config.toml
model = "audio embedding model"
train_examples = 39062
gain_aug_db = 6
embedding_dim = 192
norm_position = "pre"
momentum = 0.9
nesterov = true
final_lr_fraction = 0
Rows from block 7, named by matrix and row number. Rows with one number belong to one neuron. Each number is 128 + 32 x the weight over the matrix's rms, rounded and kept within 0 to 255. All counts start at 0. Numbers have three digits each.
# fc1: MLP up (model.blocks.7.mlp.fc1.weight, 512x128), inputs 0-127
# fc2: MLP down (model.blocks.7.mlp.fc2.weight, 128x512, transposed), outputs 0-127
fc1.436:114133146108128134117145130149150113135153143116106131142162106143184119099110119164139149118112094156109139123112117166162129138165079141159122124123099099133113094118120126146129116129145086143103133104135113152164140132153091135122140137123110143128129134151115135115166148138093123146164136167116122119124149123115128168168133113145134191161133125133125105124119119123178138151139
fc2.436:153112156182136117158134153125114121122158136175130080121095139150147115118105151081108108141124086140127142154086087111100147137140125151091139128167102089121165134130132125122131143104130126165107154084159136139115073089123124132129133129140121126112128102133158150141157124117141077104156120118137139115113116124154121125102146134133116115134088126179119127106162143166086107150119
fc1.437:116124115170114122116159151155152086147126168146122111105136112135113149116174141162148160129117120151111136153127115145168162145133130127126103154130132082124107076146151125184128120155131093130126119115173120134101169119119089133105117130129159155155132108097089180168140164116135113128155157161127134115080168108181174157115111037094087137127127118122176138165116122175108161155113
fc2.437:137116144167113187142140086123148130135180101170128129129114159179142099089115154089127065113130130169126148158133145149118168179098109180092118135140080155106153156124142129152147127154109111146086130126124156119136141151126143134119133126130118135145131143114131128111096136114148142100148089146143090083131141109139132118088139118152182111131157131125141121139145141128109112119111
fc1.438:097094095152131107152134132105115118134073141167126138126165094104131115082150100134082111081083143136124198141106110123164107139041073108114149138113129125090138090165111085114140155147115136090120137132178161087045144119110150083129143093134153098157093163082117084097142146117112132108108130202137162163180110181118094107160125112165133145102093164139156157133150156126098104073137
fc2.438:131166041093156167135088103159156141139106119137115109071161135055164100107198153116143112138140122076150112082149128103190096106124121133104039104065185088122173136114103190136144112150082123112110153103103174137196130112123158160097189053144118135135141090114135130094125147126167136191086138152102109158106092115099133126113146063117139153118162126106109143154145130111121104126166
fc1.439:111105139108175129118081141098119110119153107111118149122145112131115109117115158126170122162142096140123104158126125095126137105144155121129156122090146119158126138138094126115158152108111127121149113134106158135126085133174119115125144158155142161165100121117097085163137181142121152116114105144147142092131125127129134108127111090109114139128127095107129144126131136118111078094128
fc2.439:146134069124088108170119129132108138117121124143131094120132111142147141155155147129133160121112117112146128129132114128092116149123126115138158132149096135118133148125139124121134117149104154143122133124104144074125119093156110125131132137115125128110121147134139191151126123110174077155160133127098118146117129145118135101143129145097121136121138113099147120128124133126145138100107
fc1.440:089086167113127164140138117092161150177113117111107077125063113154092076054114153129137192069132094133189185205110108107146157124103134101101172137162146171074097147081110158153135129211127135228101128100176170129075066144109082138173152053167133120101096122142138127106101146125125026144169182110113107093124059111141148063096113083181147147136174121050104174135093129153076174094090
fc2.440:083135126106139114054167138142126128131122139119122118110174159096080056107202127179117058098089139100107119141093166109113105087101070143135101082093120164170087116114110069065087137132184113164079138135168113113142095140124168111165211129087124127131140069104170147119048125115071178126139159177121167152122150152184139144139180136047074148129112132048187154114118145135107094135100
fc1.442:141147013115129159120073195192120144124060139151179147148096063096113153106150136106191083098122170163154167095145218109199162159156103144102113115116139131102164143125053114079162098133150130087118117175171131098201086124191140216065158190093137063121180120028155118143156136209140108136225116143125140217115082136131129093160121227165118175126107138131104208062115129118086075187217
fc2.442:161128161107156162113137142099069142127199113098120140149188216047107216113082120102128104223098146119160137150125061102154207112191130143127123146087177121098176071101188066090157105108161204116142158175131186131087177065125154117150098107111162122180126157107054142119143072100140158090131135150160133079133139124120087133114187117126130162074166120118231138126118070098187191192035
fc1.443:106135128128112130126131135132124132116119127137117132143131128115133135122137120120107121121129130138131129120131139129130125123137114118125117130125133112125120119131120133120128123126127137120127121130126124121131124129122126124119132116130139105115134123132106132134122127150144136136126128129121144135121132145124124137137118115125129129116151113123127145124136131126140149141130
fc2.443:135138129130131121124133115115134122129143150119127126119141124128140109135137111132124150137121113129127129131121118128130123139117132152117121145116140133116126133140141136130137151113107123137143117127140116136115123143146150126131144133124133129111131124131128098114125142135143115120118128117131120133122134129123135135114139120124133124156134118123099134125151146147126112100126
fc1.444:131158125130141132129121097131139118103146160141146134167104125119136152115160107143146140107135148145169151154134108100143134149136106144127138112099122141106086097130145137135121092122161156145132084143113123083126118151129099123148162145127153118126120173137127093109165153119136141123140107184152126130146143130133159141147144133118113151091120090196122117098129151132164113112137
fc2.444:147130108134125082145142124158178128120141118076123084125116106192124098101127127131141094117145128093165161099125127128121138117140086136117117099078144124125117111150129162141110157117123086129170122124161124177128132102134122126091139150128153120166109150116145158128118150130136108159185173083115150140108072109095147090112120142131130119103161129133144130129171136119117064126105
fc1.445:175113116112148144101097125143102180071134120063143154130129131130168147205049191127179143138117106113163192167127071064082176111188173084130114137176198136214141112128111119099129103120125099140116138142114136150126107089120151124071157144090126162105190077172124144088155117099178094096158098155114095089133132148106135191161147079114136090133150127122175135141138209113150136108131
fc2.445:118140158120130122137137153128128138129158111115128124136082109175171128079087097104115168061145166118120108160097173121094096121131143125153146100127152114118129142165051148133105191145102187153113118157147134026098114177137148122193156089106159146153131205106099174186083137078164070062104159138053123155118118119099046049115115172145153112189135118110118153163138144114137083090177
fc1.446:098094138122139161124103110160123117113113148115151134121142159129111114156084136129154165139125098112108147111128100159106111142110096148150125133154146115143142096115125082117133125127112105125145142142087134120117169141159120128149158120122132115134116119154130130160158128108134166107108130146131126093143092148131137132100119118118106140120117123111134130092143123119139125157100
fc2.446:122153156122122118139138158150109094134135147132136130104146107154117152096142082086132081099129143116148107144125146122147119154101132092100122126123092150120118144107081145105153134133160146110115108115174106138165072121161147126084156162125105112122142127098139150176156103162141131118152111159145147142148144119093117136101089192143146132120126122175102129127156165098105152135102
fc1.447:105156121202097155103158150101138114129164093141161106227097119092151127098115142121125177127092116141112128111152114144128142101170147147178188135092103137078101143121101124169097098176155131148108098148123120137104082150088084149120146133098158091143099124131039138108147167111113086159055174135135106137117138151116098184200134150099123145165136122115155128076163146117172157182211
fc2.447:173173142085156106120114115099116129146138178157130107077151113156086104140132121131105171143120138087109108096152104163153141134096102123089074212138175111088151137166101153099127161105112079126176140109217122097105051130090118137138131144185168110152129043138170113089104065108179146121127156127198095129144123117139115206145138128145145148093141131098121098151069139146122137144175
fc1.448:028159145104065128195183143135071074146152041134140170106191220196158114126123174139205080159107040069079134120090154071111178125133043102213154131116141113190090161101108171105121095054109060164070107103160088157103112126147183113066228073098160117087089167138099167112151140092122114091119175171109085101075148152210168199228190135135107092106071210043072113080095150108119089099109
fc2.448:098040072162128059090073172123112134122136168108135032238067103111107132128171036152127209076117140101168143126167193157123155143150120135127102083111128093142137153156125119195069054030079149109125119154112171158162120131137156139144109149113121131059114199110220120227085060086150071000156103073089196042172079142184172150104090134081116102095134136123173067170126143172068147158182
fc1.449:112095177134130154113145115149089089106098132150144116114151144133060154087092143104159094119138135117126140126116126126125128096111136108138126153163164159163105107107102161121142148130121103098118133140117124118115139125140103125090117131152110122158147091096089122181113126140092093121111117114189159125164187156132122131129115119146115132077124152131120164108136167087116106139121
fc2.449:134141163169081157123141125096145126143129105138124101109121156131152121139110150156106141158117128152074099148075064129126142126121125100083129159086142103127128137114153129152118146166134102110101135117162132092121109106110174101162150089148125125095112082133133109128130094167115132097092169118157099116126101115105148097103102136128072093140159115116141099143147142154126152130142
fc1.450:089132147154121119153113132109109085139108093153126135138142102135135102134187120106151162146120066128127128120116105171107137117137135118100151099127121137100148106138091109106166091114128130096170108112120149155137050128120104116134146173110104141135131137102143095161134143141095144132158124167133126134130130123123117152144090131121121136130145127153096149177135117106124104144114
fc2.450:153140152079111104135094123120102099141157150065134104075115105117096160165104126090143094105102150104122138158144145154134153157097114153160133129134167169109095141135113162151174163142123122138124104104126093095113132136092111112131130083105124110107137129155128157116097125135129074124119132086138140121138160129110135103124125115127122113127118122083177106136096134147127107086099
fc1.451:113113150105180116157166115115119123176099121174119120152052133124080171150057183100056128159090175135132118108105178135089112076129107105069074218147130191142116154125136162118145127144110104127047070116130152151103133084121143168170182069095054112158080209169115128136124101082093077140119091133145179138239114105214116152041117154145163088100148165101155144131118119076168038118091
fc2.451:105146043208111147110160131144107164130013107147117106120086125109162187192112074149130235189151190152185079121110162107160101104089126126132160138120044015173119129163154065186145133152106175125122107104153108159130059092168162143109136135126105054147155088125123142191119078121089140129115144112187178130137113086104158149121163117096100168091179111138137167143141172101109159187166
fc1.452:065075157131095134122165082164110078145173095107125089120105142175201102137147117174117094116144197098099162111097165156133139116129115194165159122105097168124103122129147101101099101161136135155116119126125109122122128150177195113090136140141170136174089065116131127127103086126172136162151121176124025123099098153138117150130164155096143104140132112100081099093105166121121129117116
fc2.452:149064089145089138132117101124207076141170142036149127189154085111119104057216102161122163126131109143092116152153125089083134132187151089163180143145088063141161154152154140124112113057094171147117109137084134249199149090114077106145081154164111111118109118114084186105149110133123098112103040167071137148124105130099090068149141153137116181130134159076203177213157122104160142184236
fc1.453:139140121107128147134097124110134103176134091131152131140106128103154158110140156108098134122119164145133125157131107129157162152150134095095122107145069101091124137093109146126150101171153155137063109149121114165129143124155127154146148162143132079131093078135123129122152086154145101136080070108119144155138138106138133114154121116064143158117111125147106157131147124167146109146077
fc2.453:098094128144164150128110128155129136150160137089129087051093136099090149132063077114098142086119130067122151098146130151091115173144083177176097128132117134124141154121105144155122208154125169141194150201130067108109126102140153104147115181113122131121141120080131075118089130075117153087139134142134091122116147139128123128129094127176124168126154115115108109130114093137211143141165
fc1.454:141121159184117180148151082168149140135238142192130107171145106135179157149134149112104198152142167138074108085074168115143190101082133112139182146101103142109097090107147149158120200119058141118083112174162138116131107103129096148151132072153162120129153122104118132160156127149176125164069162148114062176085109123162134130120060081165178110094161123126101110093100129053125142124127
fc2.454:152106154144107141154123133109095166144108119126145104137120129076092097145100182143098109068119154118185115185199138197079123120135141098112073175110138157167099148119158138081190129086111113115135104101129115118161157111132198056122205173140130136099145150110170090133112123081133173124067138157133124095160115126111118123126118162117230111101118156146128138213109143172131099087140
fc1.455:130154118183095139157103158134143164125112078170111109135145081095136153099191136155115136110100175127086135108177099087125121155112151115132166164065108143113114131142136154145143117146191119169159101110139157116104121142122096093145126130115147143082132120145127106119150120108091086118110134140091126139138122121109113150137153159143127159109112133138165122121140137171089138146151
fc2.455:158127105122086173116145104160109134147166154120129119132137143130154128140136185066110106112114075132116162123130146161136118115153110156083082109179181119122135128116114124100118128113088113120154118118100126074124086126110141126132151089143075111136108108091160112131135100112145150140119176060154104116127154121100141125119082127075125113062146150146135154141116146162128102164078
fc1.456:135126128133136098138124131119127118134130139117123146121136131106131129142134121140131129140138134099120130131142117144141119138135100123153127113136135099114122140120125125139102127134137121126128124126137116119139123109132120121135137130123133147121110155149137114111133124140128146125127127132147145131142125129132131122121143144127113124126135131152136111124132129131134160138124
fc2.456:131125129134098131130126132122150127136143133119121147131132120142114112113111152133137106114139144127143129132134133136136131094115138128119131128128133137122126117115120142134114129110144144130142125119126133128104132097124138143119135145146135117113139121126130154104141132141129117148090141121101117142134118122124114136135110106118120109128126133153104130118129120139127111118152
fc1.457:144114113137138115138126107143158101115120137136161131124142134127132126129123106151125144099130139139107135117117112106139163117081118141142130113119124154111100110135107142113128143113136128139100135130120133118142174154122118135155130116125132139123127146139093113124120136132156110155136106155139099134149138112149135132102124119145125134110135133143123140082109154146139140147129
fc2.457:113114119142135146141134126105122125122141147158132123125138120118126127096120121110133138160127102156126118138109129151084095156160108106116133133121130109148113099127126142131133110101144135136127147135121107144100139144130154088138148143168124131139133121139148154120129123110117127134117130147121113122126126124115116117134090112145123128131139128132135116113139071137094137119129
fc1.458:121148146127157158183182137159149113134131134128120091172090131091184112108129079138134127150097100122119100156148121140119141073147103159156041092127148117173156082130143151139141145166159164142076127164135099139134122125101173112173110161157152130160123130156131135084110128195108137131186124123138135158166123130128087141115143124117134139144129144114169103133123150083103160132129
fc2.458:129114143162085156138241139108090065118175127093131113158151087133105141091198111183132083077167209183135198135071122104195159104163092098125091137222092032158129142160096106152132154154115155135138149116116119155063119150133192120111130174119161141149115127151129071137091099110146108094096159127125157038105117125111107148132120133121098121125112139149135141094148130193094147130148
fc1.459:153117174147112168135094162083112105097065122049136076184102087041133144115185144186121140067112102164088112106165033106171153105106100132089182136111118146117097145093078166198042100065125153149057179095161080176158159120146169218104100135131125140077080118140117114198137127065133155096037116064122124183097103112101204090129119099163086140117097170110117089119075192172137109156104
fc2.459:185059140177081189097059197153122098119133111115119096026164122156117134077089085135139087133138109079151085166145105121169126142078166179209020160125139173181137123135087088103104158159038168150146130133119124139131150170165135124148158255134142134108194184176215148116131070173143157158130159048065166085143126131137124145112104126120101127173106116114174089132106140131197174132163
fc1.460:110070134240142146132156146173114127214202154094094116155119099186170135111117146183078117134202051052041184126101160171093124153149131175018209141114230149145149172119111197093174165102064112140173101051151072148140223141104109139082159189143151100119143168116154019107137146176124099100106094112186154098060150115108100139153100110065142103077077135131059119125110144146113161179082
fc2.460:087155104087085082166148155066117119138112126136121084139045187095090176163104175140120062122145138197122142151093119144198125126108142117147106052163093107104100050154129077193100101143131066144080124140057176115021107118208139129211193128188192149069143148055135129113082104171103061145077046045145188116170106146149135145145088220108143100149129127106114159118114187159134134111128
fc1.461:160098109087143164165089132112140082155168181127088086100072151191101074168156080128176150063120126147113082145094129116098070058138078148148136107087175097117131144201194129207140177149177255143122081096151175100130171168167150200138120120142163139166151169164090107118122155080115143146162111146123122104205159130108110092066058147122157140130097156090133149163062138153157103054137
fc2.461:099123104172135170159174041151051132110133122091121077149192074135027195116102144150142122121112106160141179174109121136162165120144116058178096145183158049115088148164117122150163172074069160170206106059053185143117042216181015070137099098156074113166118154115103133122148083125103123083148184109171115141122122130149095125091110107095136118114070157127087105123122132171151206089235
fc1.462:093082085089144110161149143114143120203124157133056128131137065072144173123175118162099082104062135107122131168134131114193111118133000163149147146092149190080197149126078130138196099117167114139146108110151148140097146168135096058185189132133223087125052097106073077136204095174127163158063103190156145179157085185116149164149160155194146145087144075150158128072096140085109197088144
fc2.462:186155149059126094084110073199174098106053130127140191041159126170143092083102222152120083143093117155184147078128144116109094169132104163094141129157082037144144096132111166059129138159106175123164124151098135095112132108133136155175126138201121090119132089175106199180110176134216109137197159145121129149153127114140054132135039127101065152161094118082108142128158127120132125162095
fc1.463:150119150159181154153127142136104127077131159195093135129118121092171098128111131141159117144138161120114142146168108086121154143138133124098166148104091115132137149111128140137107094104094126144123155080122161123148100167117069168091093128131100147108131122192107156117087108117120086178150153093096132088151126093126127105144103061119151107076101123096071125122127151133149182157097
fc2.463:149135103141133080110111122127134123134167072178124080116073161158100134077139155129124069144097105126170097144156096128074080117128131128140115042152134163143170121130117110119170126094149076079125142168088160092168134078127159116211177146109106133154152153130078055170100089142124111101116142112069171155124108113135137102100161197090138128125159124159195162128141145144095121086147
fc1.464:138232163142089128155132111176083126058170061111132127211157124111184125091132102142130150130130154164111098117189123139118128106173103187102126091128135104126135086100092203143117097151211126000121084134035120150233120165160128154087155145101129142122157142151052114113137159133083193077159132128112094087129173165142128221094128134073138158046134161177093128137169164129202119162159
fc2.464:125132127130087087119129120136080112082173159116094048132115135128128113104121108140077229202127166120110172192083164116157089144160166090069138141125187144111110137131113119075109123145024054067143132105139076126072115104141203118153114073130130113096148124141119106119069245124215105147196146196104161171140138135148210164149126150147096136235183126138123076092204140135152127111079
fc1.465:146104149118132113135131124118133150152156125145131134124127115134143147121139133153137132127124121104117177124115120146150147137149135147151121128125151134121126145121127096129157131142128094132136155092157114126127153117120137123131138162123112149106125105122116138140115112119120149124126152146138124122143111132139137104104117125130148116108099121155159106123132149130126129134118
fc2.465:118167119112096149140080127146103133133144128093127134157122127130112100105150098107115120136120135117128095117123125134118123137123126112121132114115128122121098103118106161118138145141121149129128127153133129118122145121117134139106106140137126123130124115139136162102128135082123116130139097135166134143128133132137123127147109112130109176120124126130094113118125123122157143111130
fc1.466:145121123119152103108157076077107118125160139114070161162121124096114113175080097110166107098150143177106132112131142169106122148117170122135100162104119136124137119172123117112145123122163141108134147120129134094118157146120086177105097117164102125106125100133098095143103121126152106161114190135089145089168149084155139163132114108102101161114161141135113158142126135122141150131059
fc2.466:101136113111116144134088133098185131121124165156156085127158154147102177123100101161132105127122136125138115162151162112094140135152127066098123146137173137152160139126139159115138128089133150115114133123095121146136117128124130109132123094101166158156139161120114117132100116096117115066168101151149134149141154123153152110131146176105133132133126124124127148122151111136171131087130
fc1.467:091145143158120073152121118154045159109115146104153113164173090220051139123151131134109179142078088169109082177154133088142084086135135164220078121145101121115213081145104112126131101112119114111150109097082030205114120159175134167152112057105104128127158095136092097192117106043165133166255142110132113145092115149114110113121126160086117164095195156158134135099157106127213177080089
fc2.467:060124120103180084109122100070082142123193118141143147120130124097135137130116157093147129159104140129120210092165152123123112221113148206082170168172162089184120201175169132228137132171122102142119123113103115103109058173104123116132153057090148165113090139161127118203128140161097174112125081112157099111120163129137149084180086137170128116126159135122124130136073219108075065133112
fc1.468:151126124189049065177089148126129080099143123128091141104208083103110173092162126159084150135142152095138221092164225135217112163112085095162102185188147121095099141166116106147097146149095076129132115113173119130091060096122143109075091186076079167138182121157118098088139143129189083133136174153154178173149087056148072126120185145119173099073064147167167170116123079136148086101126
fc2.468:191087183146119169154070122150126115110204187091124206124094124112135036046103107181169146176108026130101017094196115157106099121142160159145115084163100118131102093151144149060167099155044190142089173092181185098149154131089068142176105217131148087091152122141182140147121114125099129107100112085149093122119104122159075148122118178094147116128129131164131134109209074200145046159154
fc1.469:156151118020133001088157113233144030114119111095059112167165194082085194147161187138092147076172134140255130190096175120111057097189184130215138181122051131056068120124100161159155111182202167070078137053116148138128126100000000166160170043106211097142095102112118139171139129000187118120201186103062139182155189158066124198145146190106104160101119132077093200097159025068132205127000
fc2.469:063091196080203244175080158088069131111067188200120208057120016227122122195135125140119188096144105092195159156054114168092155137181161122116144127095124085148150078102157077161048114103153112177129112109178143052095089160139174202148210152100040240130162154097104113187093050130060147154168035171157227102139140129157044132100045137103059136169170138119112086069091190188135157107217
fc1.470:120173149112136118132105143146127074110108087104127152134100131130177133126127128120161117143116136124126137151176128153149113108096130117139152132121136114085133137178122109169053128110138092136096060129142147154171128100103126098123105120121184129126123074164150094107092144122110058118108112167118152129168173081145130118125097098122131147152170195148146184103141157092084144199147
fc2.470:161068122142082130111149127105135115130099158199117176122154117108077114109120080118143154103149104141116099070120130119162140096088110150116122164167142137156089111115139145135074106149146056149148134124116100101103153152087109132106126084115132126190106091066148117111099116148124100132136158101122043105131119141124108138144144073102094076110129161133132140122118141136133133105185
fc1.471:123055139149073133105089078180062113170107099148200131124077120143039113088067155056215065150184194240139209096115142178214191180122101127137190132102193074119125163019127121103212219035159149156119042077211064222134099126171092160066101125248087078075192101154128072145118042127149152125140031226100091156013132071156066219188130187149107149133039143166129154085088208118190129126158
fc2.471:180156198185189181102122106049000168137115064121114111134126172084135191113076031127114204135173182146100140174121152094214084078190156053166089058126092151128101154144117104163164115188127005175119096074092255087114095166096119047156131120098179139113139255226080151155174121109184181141132087060166080176122123111150129167079127028212162077191095123135147187088193080011150102076102
fc1.472:123179033078125133151107131133135068152095144112148110155184173093130193154130118112191119157104127159169163070045123113219103166140143162117162138128127172081099089138116084192170095121127114114190157124208068145122121114133115100124129090161165102102165063159126061127096151109165165079050194086063074117119127166114189166116188160132122093128176115109120088152124153083115115144112
fc2.472:115170125129151120100134117167124092128096155162126164157100048138187148163161144179126208085124162114036132184127150142124083129043158075202068180079175162184109202090106167111150161079087139060149142127175149087188156087134121102124127123108074161145123212087050143080176132169091178116098134112180105085117106116146117098111089083083134143165084128155184172097167094106191089135119
fc1.473:079140162166141121156098134126132084123083170184163133130104076172126124178148185128124102134161123137100129176170126169140143155138137107136119144131210126123140154113114107100157083152150114129155130171145126098113101126139103123173142160115154134135184119102091075148071141181125078153185156117130160144117075121170138097060125128099117115106129197065095143052084085070117112146133
fc2.473:099167126182127146107142134136128108124103147067120219100110168071144160111101126116150109161136130160150132100139124105118107150091102130183101121132091128131162123157091100113088108121152124109164135171077134161120164105129132136100113093052117119128120088090124134135082129123161134107124083154127130143123137107148090154131141144164137166074147132142176136118149143079144079132103
fc1.474:136146149104175101187074105100139027099100144235177079079104139095094144132121229112165169163089063128110219161109186156178107129161144199090044148110210214154153182185201117127138159198164129115105119037125053129140113127120173206075058091168172183197078128063112077140123123126081202140177106034163138122096244049042221102123073175133145070168131097145219133156105137086178159163118
fc2.474:114104112112124164097098095195161125129213114058147152139132073095169093140152087101143124164131191128057177065104020183171165105100071035075193187225077082181120000149182174049103087022108093087160146108153174076103094030157097122173102066075107157119160216044054086130108151146148093137106210157139140074139141134124079172151207089012185185059129126014208106135151142180147065144189
fc1.475:107118123147117125112128127140124128123101130135114127161119112122131109119130136132104119132133120166135107100123126115137118128117130121129141145115123142117145131118106115125123144134114107146119128169127134107109124126098141117108108135116131112127119125133129126132115135133124122118124120124110151148146155116131134153131118090149129116121114154153137135124141154108128151117125
fc2.475:162142139127123146104142106154139134116105126147131128115151133101119099119133110129143138117121117147139134114142120106102131129131120132116119125126167130124116134146139118159115134109141117149120122143110143110134117140142157134152122119112105126133130130137119128125127119143132150133126144103123123136133119127139136155131141144125112091113129132129137132142133136146146121105138
fc1.476:121121150094121126074104088123091156138133153098131182116135131167110136147125125120136153137146138163150103137095152145124158105152130134145156106129113142126089127135105121133186123130143154125119148105168114118104158137138166122135141121115130122117115122096126140120129146123088137149169115112100146121167143108117137113131081104114120140128145163131114116133139143132095153101132
fc2.476:106168111171164114131143119154107164139112128148139075113126101121103116129144131114137112139154130151098183133169120097160139195135133138098101136108169060145164123108118082117094122152153130130130167151112123146151082140104155157116138104141109119139129168189112092129146151149152138111123128151113162116115157123084113145086232143143166103125120162132159112141140152075158125156172
fc1.477:133114127105136135129126131109133133122123139140141102120135159124106120116117142122134125124121134108148113133135137130158135121129131118135133128113129125145111120137126131135124131144144137160114131128142143115132106100134134112154125112123119127115141096160117135134131134124135108101125132138121121126136121137112128127129136127135137160127145108118137122122117138119126116129134
fc2.477:111116131105144135126132133137147129140114129127132127112145134145117108121149138145130104135124128130129133134118121134117143114113132117120119115131143133128123140128107121108133118133110123126135126132134142116121130141140129141122131123124111153123131125139123146136125112127138127126126153116136136139117129129145126136118124101123128120122126134118141130130119144134149143118113
fc1.478:114104105029132186186099140129165114158124089184075115137093158141053181148089127184166078106141127094124171117089097190109117198199122080113140100136113136151177094078078150159133143130148119113165161163133135111125149123163136121238109169189082111165122028129172141136033190137126157089110069153142068142108135088114152063166097114133188118108136141133161160098122161133179128165165
fc2.478:134106191142127096107170079158140103113105148144130129069140089124156095119152040112111096099166143112155078115070079125115128159107132156083146083218082141107111111131163180203179103175142108141145147177144060118165194110114137119168131162088131157097165131063138158136102127129139165108152137159132135101112145133134141102129145059163141148117147116147174036162118185145085169131140
fc1.479:112178157093124120163091167149070032122147186094113129134143103130122099163170215165171116152148103134111117186254097163134140063071156127152118141127109135102097118101096074141103186129154098111128112085118112135099101167163186123161156101100118166164134089111125175120063148038170091147223139100156117146105082171112133090178108149112121126063132160091158162140096134154142101148091
fc2.479:154112101177169115128109116152128135144127132138134096138170163047146172145112166127140171086135127116137144116093167120143135106099148079129115096085156086100139157110048114103095122102096134101149115082091075168167064100102167174127135060089125098078133068170116088157154129123206090126139087186113220095112118146084080092117158121122120098078147133171136244086079117098135127029157
fc1.480:150136130147104109123121125114128111190115142110096130141141131124124121134138100163111134136149133130143179115116131133142149141136121099126117149177140125137136134135097102127095122157166140146103122133134089131138121123171155168170121150132097161160127108140131119178163143128119111171132156118141171105112111143145120159160149106153104153124104087128150132112085108130156149123153
fc2.480:143075140112156193145117151163131130130179124143119131094119106131091119082132167105111138101138069119130046173110116125121129130134113130138149092187097128136132128126139106170138127127117149127115141129127138127113125087137110149116116145174144158144140122133083155102167158099133146106136095104175119140137129130126098084115111136121130121110107138134145085105141147137110103151130
fc1.481:125154132130186120239098098214139077129140158151176109102102134146089127151143127087151177096143076083147119117154075111191124143063125135108032138148146159115213080097158206097167153146100200086069172075147172149202145228201125110166177077151131206157097179094126107130135126118168178113156060154117055144156214141198102140073128156139119152071106169206201160088095082070161226176131
fc2.481:108161105121089069130114099079149088155134117167111047120156133142188121120091095000127113135141167179133062037106094122176150085111094079131108216115147120158104065156090138151122120101161126128155098100106121154093192158062101143064141110093101136160132091138119039199129096127114140203102163144113167092096119130167190113152087144035085056145124102104104038144093111147094113150042
fc1.482:087190198141210174088079059172121160062163141130110139130115136118156077148142119104106076076145131118139167165126142098168156139183110153057160087193089058053151134132100107090135140128142141176137097082147194066113180152108093081109042139136138148197094056080185109079173120096170123166068150155145143153149094078030179090108072170104127148082071121087104228071169133108212134104170
fc2.482:115125119185119117165101157193117126152085157114105192129094123213153136105158097135145195143133174126122168149090110144160151130108176034115178100067143132145122117102157114043147140158123078162131157132134124218181116044109129114119127121101166143095142126147070164143159116156107145153142120053165137125131119103098107104084134135187075180165080147132251227167207137164106087135107
fc1.483:138058107131159149106160096159155144128121117151099157131106100157166124129109133144121109131111134113146122132105165156132117105140126113137135111102127136151132138144104165107144122095149125115140113136131108138133133129154106126151110138088107160090125177141125104104119133151115112162115143106103123114148131132115135162110135106097120112103145150131104131135127137114142101082143
fc2.483:132102134140149104153130117110137135137135132159118097110135134136156151163123114155128139192136102117142146130138150192134115118125124147104148095112149142117138084170133105132162111151189163117170139110134137088134142133119115112157123122156124130151116107110154129124121121140125101125066101125128151152146134137101115108093138156107112120114149121094120158104110145133085149120129
fc1.484:119104098096129120205129114139147110115110116085161123112102123136110114145134099105161152111102127162209151093142083107134082055146081142128170106102179052089103097106116108126143172121164116074085153086134122108127135140137135107104185104096146103145122084144124123143158122125107124115154177111120143141085125154141136123106139152108150155136166095190186141090144182123111120118157
fc2.484:156117125102095111126076133132120126117086153106110117156100115135174129135119098142126047195131141187169147107108120098141114195179155115133102135107084127136158137136109149143117148050144157128141110097098173125147115111171113172086114131108124115135112163067111109159114125110148153112176136159093067146146101116133131174130056125184153129119176128123127099106155126098104122122164
fc1.485:024150088151150153136139125168121105183193155071100168164143122120125161095071068104105154148143164150018162159048095168068168113084141192124240144132153117135105101080154129120146116128135082120141129123164156156115154164217057114123176117128139137174148123108111151126196108163198078174157133185115145110089086135098108130121139120090163148131098173122114138152058210141121145098150
fc2.485:086162134149126179106060143052085144126145104110125065127134163114072109067138087105131124191139140086129154147118089095109148163072100141145091188190137109156131103090158185118125105240147081201055102099114133135115197064053166089118167083145154156072114197195143090094196137169152161132116110161108103065133139112162175131068144146126154086080212152158168113170072129140076133169076
fc1.486:102133099072100134103187159145163142110114110154148109090210160129182139092135138236083181099132137150151170086129113099169135131128132115096162097165199168114129060175160120101168202092149088124095156158151127144150213173150142151173121078138145081185131094119065196142108113126163127169144105095106087111136141107163059075135147093126190167068074158107086168153118125128131154121110
fc2.486:144126207145186100141044121136145141119115133161150095167126068195090137107122161122136142141132055086068063130103149188079118119134135130168141199129150069072117178152166174104054124078119154101117144181120088145150125172094139075099147144160127088134138178139184159149131208171100128141177132140129116160129135121082120131099118132180065172107147128077128167155108108113046135122101
fc1.487:106148095146128112135126118134128119134090135128136140149129118108132119117131177105132106103139131136117140125139137118114166127103101118154143145117114122113118108133127095147092166143145114134087124130155117116142107085135136131121111151118155126134112144140112128126144155115106138125107126111144158142112149161141137139135126116147106114129124104129134148095149127143149103125115
fc2.487:129133126110144089125125126150114151134108137152129149105167132136147086132109110131126130099127117112134120151122102111147117116109134128124126124127136133131144141142142158110114122130087122126118124102141132119109137129105129132139099146163125146114143101107121128120157115118166107156117132112150122119130138129137107105148113124134126109131135123134156121145163160125100126098136
fc1.488:154093149124108151168157093085125089140110145160186098146113151200102145119112069054153080144150114080151137179144112122134135102092109103160134152045114103176005095177176153214104200134151126187188102156137129158134160103095098131100137190136125145152142141152144153100119156100115127102111129140155070181166176143123120158159129150124106149143164121079170104081130205075125092168133
fc2.488:033086151135143119078136139162132109123136122150116129134138133147119118148127182163127046176117167175179129125144145161146133072099080086133093117157110126137096121119133163153159100116143153162158115179182138129088153129101151089067106134165110177131116137095066156109091076121090167082141226101150113162083109121089161082118132069121102068092122123174092116157126129136085155120122